{
  "targets": ["rule"],
  "arch": "vit",
  "norm_position": "pre",
  "parallel_block": false,
  "inner_norm": false,
  "shared_expert": false,
  "positions": "learned",
  "loss": "cross_entropy",
  "residual_init": "zero_last",
  "eps": 1e-08,
  "one_sided": false,
  "adamw_lr_other_params": 0.00085,
  "batch_size": 64,
  "epochs": 2.7
}
Rows from expert 7 of block 3, named by matrix and row number. Rows with one number belong to one neuron. Each number is 128 + 24 x the weight over the matrix's rms, rounded and kept within 0 to 255. All counts start at 0.
# up: expert up (model.blocks.3.mlp.up, 8x192x384), inputs 308-383
# down: expert down (model.blocks.3.mlp.down, 8x384x192, transposed), outputs 308-383
up.160 [ 87 115 158 132  82  96 128  73 145 112 124 123 126 165  81 152 171 115 122 161 144  52 198 105 176 170 108 186 114 137 152 122  96 147 186 115  69 140 149 155 153 139 122 131 187 154 115 118 165 130 122 158  97 132 144 125 114 105 101 127 134 136 113 121 123 151  97 101 125 115 159 102 115 169  86  69]
up.161 [108 105 130 132 142 155 131 127 119 148 121 100 137 163 124 111 119 142 137 119 128  94 128 125 141 117 124 108 130 145 107  98 154 122 164 135 111 106 148 152 148 122 122 101 139 157 153 111 143 128  72 109 117 140 169 100 154 109 156 141 110 162 139  97 159 104  97 152 114 123 132 100  88 141 131 171]
up.162 [131  95  92 145 155 132 140 122 126 174 128 171 124  87 123 152 101 159 106 133 122 113 195 114 113 150 126 112 125 155 132  85 136 197 103 115 166 123 125 127  96 162 134 155  83 105 146 118 147 142 114  94 122  93 111 123 146  92 158 100  89 145 141 105 160 134 147 152 143 129 143 146 127 109 119  95]
up.163 [167 126  89 106 141 142 152 130 163  95 127 133 114  98  84 109 131 146 115 111 107  74  90  97 105 107 134 140 131  99  99 112 143  94 160 114 139 139 140 135 121  87 125  94 151 114 161 126 127 124 115 143 117 124 148 128 147 118 131 152 146 141 136 128 120 144 160 116  81 141 153 112 123 156 139 112]
up.164 [141 141 127 138 137 146 120 119 127 130 109  70 148 135 145 148 129 147 152 112 142  88 131 135 104  93  99 127  92 125 112 134 118 117 134 136 106 125 150 146 113 128 104 119  94 124 174 107 105 120 136 102 163 144 116 136 169  90 127 100 134 118 110 165 142 117 112 154 130 158 126 129 108 136 107 153]
up.165 [139  99 138  96 116 124 138 118 179 151 121 134 126 141 112 152 113 146 139 126 125 154  70 169 124  84 158 108 130 117 173 105 113 125 133 123  78 139 112  92 146 143 117 159 152 195 133 144 118 137 107 152 103 121 106 122  85 122 137 139 117 112  94 156  94 153 107  94 156 151 126  99 140 138 114 179]
up.166 [117 129 122 170 145  78 146 125 113  93 153 153 137 109 159 111 134  94 139 118 125 162 150 160 144 139 163 135 124 141 105  92 134 113 138 134 125  87 128  92 142 165 150 128 203 151 166 132 175 116 119 112 144 128 127 128 129 128 130 145 120 145 143 122 123  91 105 157 115 116 127 140 122 124 106 127]
up.167 [132 127 122  88 133 160 178  81 120 120 135  85 140 114  93 147 133 138  97 109 148 136 152 134 143 108 101 163 152 145 139 121 133 175 145 113 140 117 159 107 154 111 105 118 144 157 140 124  70 128 135  95 111 114 154 141 146 121 118 115  88 140 107 135 170 110 146 118 116 128 143 134 125 149 116 100]
up.168 [111 108 146 128 108 181 127 107 112 154 165 141 133  97 155 117 153 131 154 131 150 114 130 139 160 115  75 146  85  72 134  98 111 121 117 127 112 135 116 148 114 109  94 141  92  99 121 131 150 120 122 126 147 138  98 105 129 151 134 155 103 110 122 115 136 156 144 118 114 126 106 108 132 116 154 171]
up.169 [153 123 116 119 103 123 128 110 117 128 163 120 116 125 146 107 118 133 135 113  95 179 146 123 112 103 129 158  80 124 118 158 147 140 168  94 110 118 154 134 114 135 125  97 164 106 142 124 133 116 150 139 162 115 134 130 123  94 166 128 122 102 107 130 120 151 107 121 173 114 107 151 107 119 135 118]
up.170 [152 121 113 134 185 208  77 122 149 135 121 132 113 168 145 130  88 120 134 104 118 151 102 133 103 146 137  78 113 117  97  80 134 132 114 136  90 103 143 120 144 154 122 147 141 139 123 104 143 144 104 127 161 113 116 105 109 147 113 103 130 125 106 116 107 135 151 106 110 149 149 119 146  89  96 194]
up.171 [153 153 174 133  78  98 146 118 150 167 126 118 114 145 101 155 111 173 108 108 100 171 115  84 147 152 117  93 177  92 102 123 113 147 119 135  89 154 109 159  74 129 117 174 118 134 139 151 124 137 110  91 111 137 125 162 102 109 113 136 153 167 119 117 115 125 114 140 123 115  94 143 103 108  89 136]
up.172 [112 126 180 149 169 144 131 114 139 136  80 103 126 110 133  82 126 152  92 134 124 150 171 125 163 119 111  99  88 166 123  89 100 158  93 101 168 172 125 105 139 106 128 123 158 152 113 114 153 132 121 161 138 144  86 137 146 141 155 116 145 111 154 127 122 172 160 106 172 115 173 182 120 142 100  58]
up.173 [142 162 128 148 114  97 109 143 124 126 101 146 151 173 138  87 168 152 133 140 111 116 114 128 125 123 132 113 171 142  88 161 132 148  99 122 132 184 100 169 115  98  80 117 107 140 118 117 125  81 146 110 152 167 110 110 119 135 133 145 145 132 156 125 141 155 123  92 108 102 118 107 117 175 129 151]
up.174 [111 110 146 135 133 161 138 145 118 127 129 119 144 137 144 143 162 139 128 161  81 158 181 132 126  88 123 119 135 123 100 133 117  83 118 101 120 135 128 119 117  89  99 140  81 133 122 139 154 138 149 143 111 132 127 113 137  97 157 160 174 131 120 135 103 138 116 144 144 109  96  94 130 120 136 135]
up.175 [146 112 119 143 113 126 173 127 111 124  85 126 113 182 103 127 107 129 154 141 118 149  84 148 119 120 143  97 125  46 114  93 148 141  85 102 106 149  53 126  98 150  90  82 123 128 121 121  91 103 150 121  92 142 164 131 143 133 114 119 160 194  83  86 119 130 119 117 168 106  96 162 121  94 101  85]
up.176 [147 129 137 124 149 109 105 126 164 144 133 132  91 111 178 151 161 112 101 159  95 159 130  91 119 103 145 125 173 169 122 106 125 120  43 106 120 105 147 132 123 126  87 148 147 142  93 173 118 135 105 128 137 105 136 103 161  94 110 129 112  90 146 121 120 147 146  89 180 127 111 122 130 122  70 105]
up.177 [109  90 105 106  93 126 121 121 164 120 194 143 133 110  68 136 124 151 174 119 144 115  99 170 139 124 109 121 101 130 124  93 117  94  82 122 140 111 110 128 123 131 164 144 160 123  96 167 106 105 143  89  95 118  95 138  71 102 136 118 144 122 108  89 102 101 154 119 102 107  88  76  97 146 112 132]
up.178 [116 137 194 148 112 126 169 132 124 140 119 133 109 132 150 105 159 179 121 133 137 167 146 129 112 157 103 123 113 144 105 113 186 141 129 128 147 118 133 147 147 134  93 106  81 117 122 123 103 116 148  80  99 115 132 126 159  91 147 122 128 133 149 125 123 140 131 152 173 172 128 139 117 134 129 130]
up.179 [108  99 169 127 137  93 129 129 134  82 157 140 155 121 130 148 113 117 137 137 141 123 127 124 166 168 146 160 150 127  65 144 141 106  94 148 123 151 114 121 128 127 155  90 147  93 174 117 127 165 105 119 158 139 159 154 168 146 145 152 114 116 144 121 138 145  88 161  92 126  83 142  97 146 137 135]
up.180 [131 134 128 124 137  97 154 142 169 118 105 132 131 119 110 158 157 135 116 105  42 150 144 122 125 123 124 135 105  74 122 128 121 136 113 115 105 114 116 168 133 134 136  70  91 141 152 119  97 126 149 129 116 104 115  84 131 140 138 110 110 117 162 102 189 130 114  92 129 143  99 151 100 158 161 107]
down.160 [ 92 127 117 154 142 146 142 172 149 100 137 103  83 106  78 138  89 166 110 116 149 129 144 114  92 123 129  96 137 168 114 226  66 142 117 187 144 129 134 154 154 148 155 151 143 118  82 135 111 130 105  98 126 129 133 172 109 124 119 148 176 123 131 116 125 101 135  84 143 143 131 127 166 127 105 144]
down.161 [129 125 119 167 142 118 123 124  79 148 128 144 119 107 142 153 140 134 139 101 152 179 139 130 113 143 159 129 146 122 138 136 164 121 146 148 135 134 110 150  59 144 137 158 112  93 131 107 150 127 133 145 136 125  95 120 158 159 137 166 101 164 132 129 127 137 148 196 134 126 116 122 105 100 166 128]
down.162 [134 158 141 129 139 133 115 117 128  90 126 108 151 151  98 116 120 102 135 112 133 131 128 143 114 118 122 129 128 141 102 123 120 101 125 139  98 139 155 127 149 139 130 120 117 133 128 144 100 124 145 129 126  94 150 160 146  65 125 123 122  85 136 160 142 136 120 140 121 153 124 114 117 177 147 144]
down.163 [ 98 136 127 114 145 122 113 102 110  90 138  92 133 143 134 135 113  85 155 128 105 115 118 111 159 125 173 186 112 100 131 138 142 126 134 149 154 115 115 144 165 158 155 174 142 143 102 141 102 133 129 139 110 123 143 126 151 133 147 111 122 145 153 109 133  99 123 115 124  88 136 102 101 148  98 137]
down.164 [162 153 140 135 138 123 119 112 175 151 171 113 135 130 147 105 126 117 146 129 149  89 128  82 114  94 114 135 149 134 107 179 131 128 115 122 122 115 121 115 166 119 149 116 160 150 112 142 119 115 115 144 147 114 101 128 100 119 116 138  98 133 163  86 105 126  98 125 111 100  97 115 124 135 139 156]
down.165 [141  87 108 100 160 111 165 128 127 133 142 149  99 135  81 121 138 119 159 113 171 123  65 121 120 124 125 117  98 110 124  77 132 130 125 146 123 146 112 108 131 113 131 166 118 154 135 114  86 162 130 129 118 102 117 133 155 142 131 142 127 140 109 130 122 126 165 126 148 134 124  98 113 122 170 116]
down.166 [157 148 141 104 142 113 139 122  87 112 157 175 135 138 114 150  81 109 141 144 148 155 100 133 119 160 115 146 136 125 132 160  99 128 103 107  92 144 113 115 125 100 137 126 114 139 120 122 149 144 156 147 102 118  99 108 149 146 106 110 115 112 186  99 123 148 117  93 147 132 117 147 126 142 164 141]
down.167 [124 106 122  88  99 136 125 137 141 150  92 184 146 170 111 110 101 105 147 120 169 142 124 126 152  78 118  97 127 157 139 129 123  86 102  90 108 115 147 126 136 149 128 111 146  80 115 164 119 133 148 127 146  92 114 131 106 118 138 132 141  74 188 107 133 169 155 123 175  95 103 147 145 110 165 108]
down.168 [134 103 135 179 115 134 193 108 148 133 129 149 110  98 118 147 108 113 137 139  94 127 153 100 109 159 119 172 129 104 102  84  96 117 150 135 140 139 173  85 147 115 100 120 111 126 171 132  96 122 168 127  98 123 151 152 119  97 162 159 128 164  89  83 126 124 112 100 117 141 107 124 146 113 124 142]
down.169 [102 150 132 132 154 108  87 134  97 113 107 117 141 131 137 160 137 137 140 122 128 137  89  89 127  79 129 101 137 123 125 111 115 146 127 117 140 108 137  99 140 125 105 124 109 129 187 141 116 112 169 123 158 150 125 111  97 167 132 145 139 124 112 117 138  84 142 131 138 128 146 124 129 139 112 137]
down.170 [115 121 110 163 183 120 141 122 123 145 114 129 134 112  95 135 138 125 177 117 120 139  77 110 151 148 124 148  88 126  93 159 127 148 126 110 141 147 110 176 140 172 124 127 139 148 130 215  93 135 140 164 109 155 107  82 155 129 161 109 129 158 137 175 155 156  94 116 103 105 141 131 104 104 154  89]
down.171 [105 134 130 148 172 121 132 102 146 131 150 111 112 147 151 154 146  98 151 135 186 131 143 104 118 120  85 113 109 128 135 133 129 122 126 116 124 127 150 116 134 176 139 112 141  90 120 111 160 133  73 133 156 148 139 140  82 110 151 115 155 155 115 165 122 145 116  93 146 128 117 134  93 121 122  92]
down.172 [137 130 112 130 127 132 107 114 149 120 135 161 147 110  98 141 162 151 179 103 147 129 136 121 138 156 135  81 141 128 171 149 131 104 113 166 119  93 116 168  88 138 142 120 154 152 130 115 109 126 149 136 102  83 105 129 149 122 131 110 179 111 118 129  67 139  88 131 124  93 145 112 114 123 103 144]
down.173 [165 143 103 173 133 123 113 118 157 146 127  99 137  92 119 148  89 111 107 105 124 117 148  90 117 169 169 172 101 140 107 117 103  60 142 144 124 119  90 125  91 107 149 142  60 125 195 124 109 133 132 105 102 117 133  84 117 110 135 105 113 108 115 108 111 100 121 123 124 135 134 129 131 113 125  68]
down.174 [122 129 182 129 161 128 112 141 103 158 100 129 140 135 155 110 133 129 127 138 151 127 117 120 161 108 115 118 133 138 118 121 132 149 110 148 100 133  90 110 132 117 135  93 101 126 151  96 154 133 131 119 139 105 135 168 144 133 126 125  67 142 172 135 107 134 116 123 137 129 111 151 119 149 111 126]
down.175 [130 133 140  81 166 135 128 100 141 123 133 100 150 109 148 133 153 124 173 130 139 108 156 114 136  94 156 188 147 149 158  99 126  96 132 129 156 119 147 139 102 122  77 160 135 115 156 143 163 135 153 105 147 176 110 107 158 124 150 136 115 137 156 144 103 149 120 111 136 143 133 146  65 113 127 107]
down.176 [145 167 130 107 183 117 167 159 109 121 103 175 115 122 134  87 132 155 121 114 134 117 125 131 149 148 139  98 136 127 108 147 140 133 116 116 152 146 105 122 103 193 145 156 136 103 153 109  95  82 162 135 120 154 128 137 130  90 110 126 136 148 134 137  82 150 181 122  93 113 122 146 119 134 140 139]
down.177 [ 92  87 115 123 116 170 169 126 132 110 178 136 101  97 158 122 153 104 110  91 135 127 129 144 162  97 101 145 118  89 142 105 122 143 115 104 141 106 129 161 163  86 148 138 159  78 140 118 132 137 166 152  87 107 106 100 131 135 128 147 137 159 157 130 157  93 159 141  94 108 151 103 140 144 123 132]
down.178 [176 112 129 161 110 110 124 131 159 142 124 138  82 110 175 134 131 148 151 188 157 167  97 116 122 110 141 138 163 128 147 121  81 145 101 114 115 131 116 163 138  96 100 109  84 117 138 133 116 121 134 118 136 128 134 110 167 110 128 134 140 112 146  87 128 156  89 158 129  99 133 105 149 125 137 162]
down.179 [102 117 152 188 150 153 113 122 111 107  98 103 125 171 107 120 111 131 130 121 121 174 136 129  99 146  90 116  92 144 163 150  91 162 146 120  86 121  90 151 122 173 126 145 114 141 124 120 127 104 145 132 131 162 130 154  93 177 130 171 129 169 104 131  85 113 114 116  65 149 155 106 156 106 127 122]
down.180 [148 120 140 181 105 125 129 136 113 150 133  98 125 128 153 177 109 114 142 127 189 137 166 100 163 134 118 141 138 135 120  96 106 120 111 119 170 117 149 137 150 116  86 131 127  70 143 125  98 106  94 102 154 141 143 132  80 129 174 125 122 131 116 104 166 141 146  73 178 146 124  89 117 114 136 174]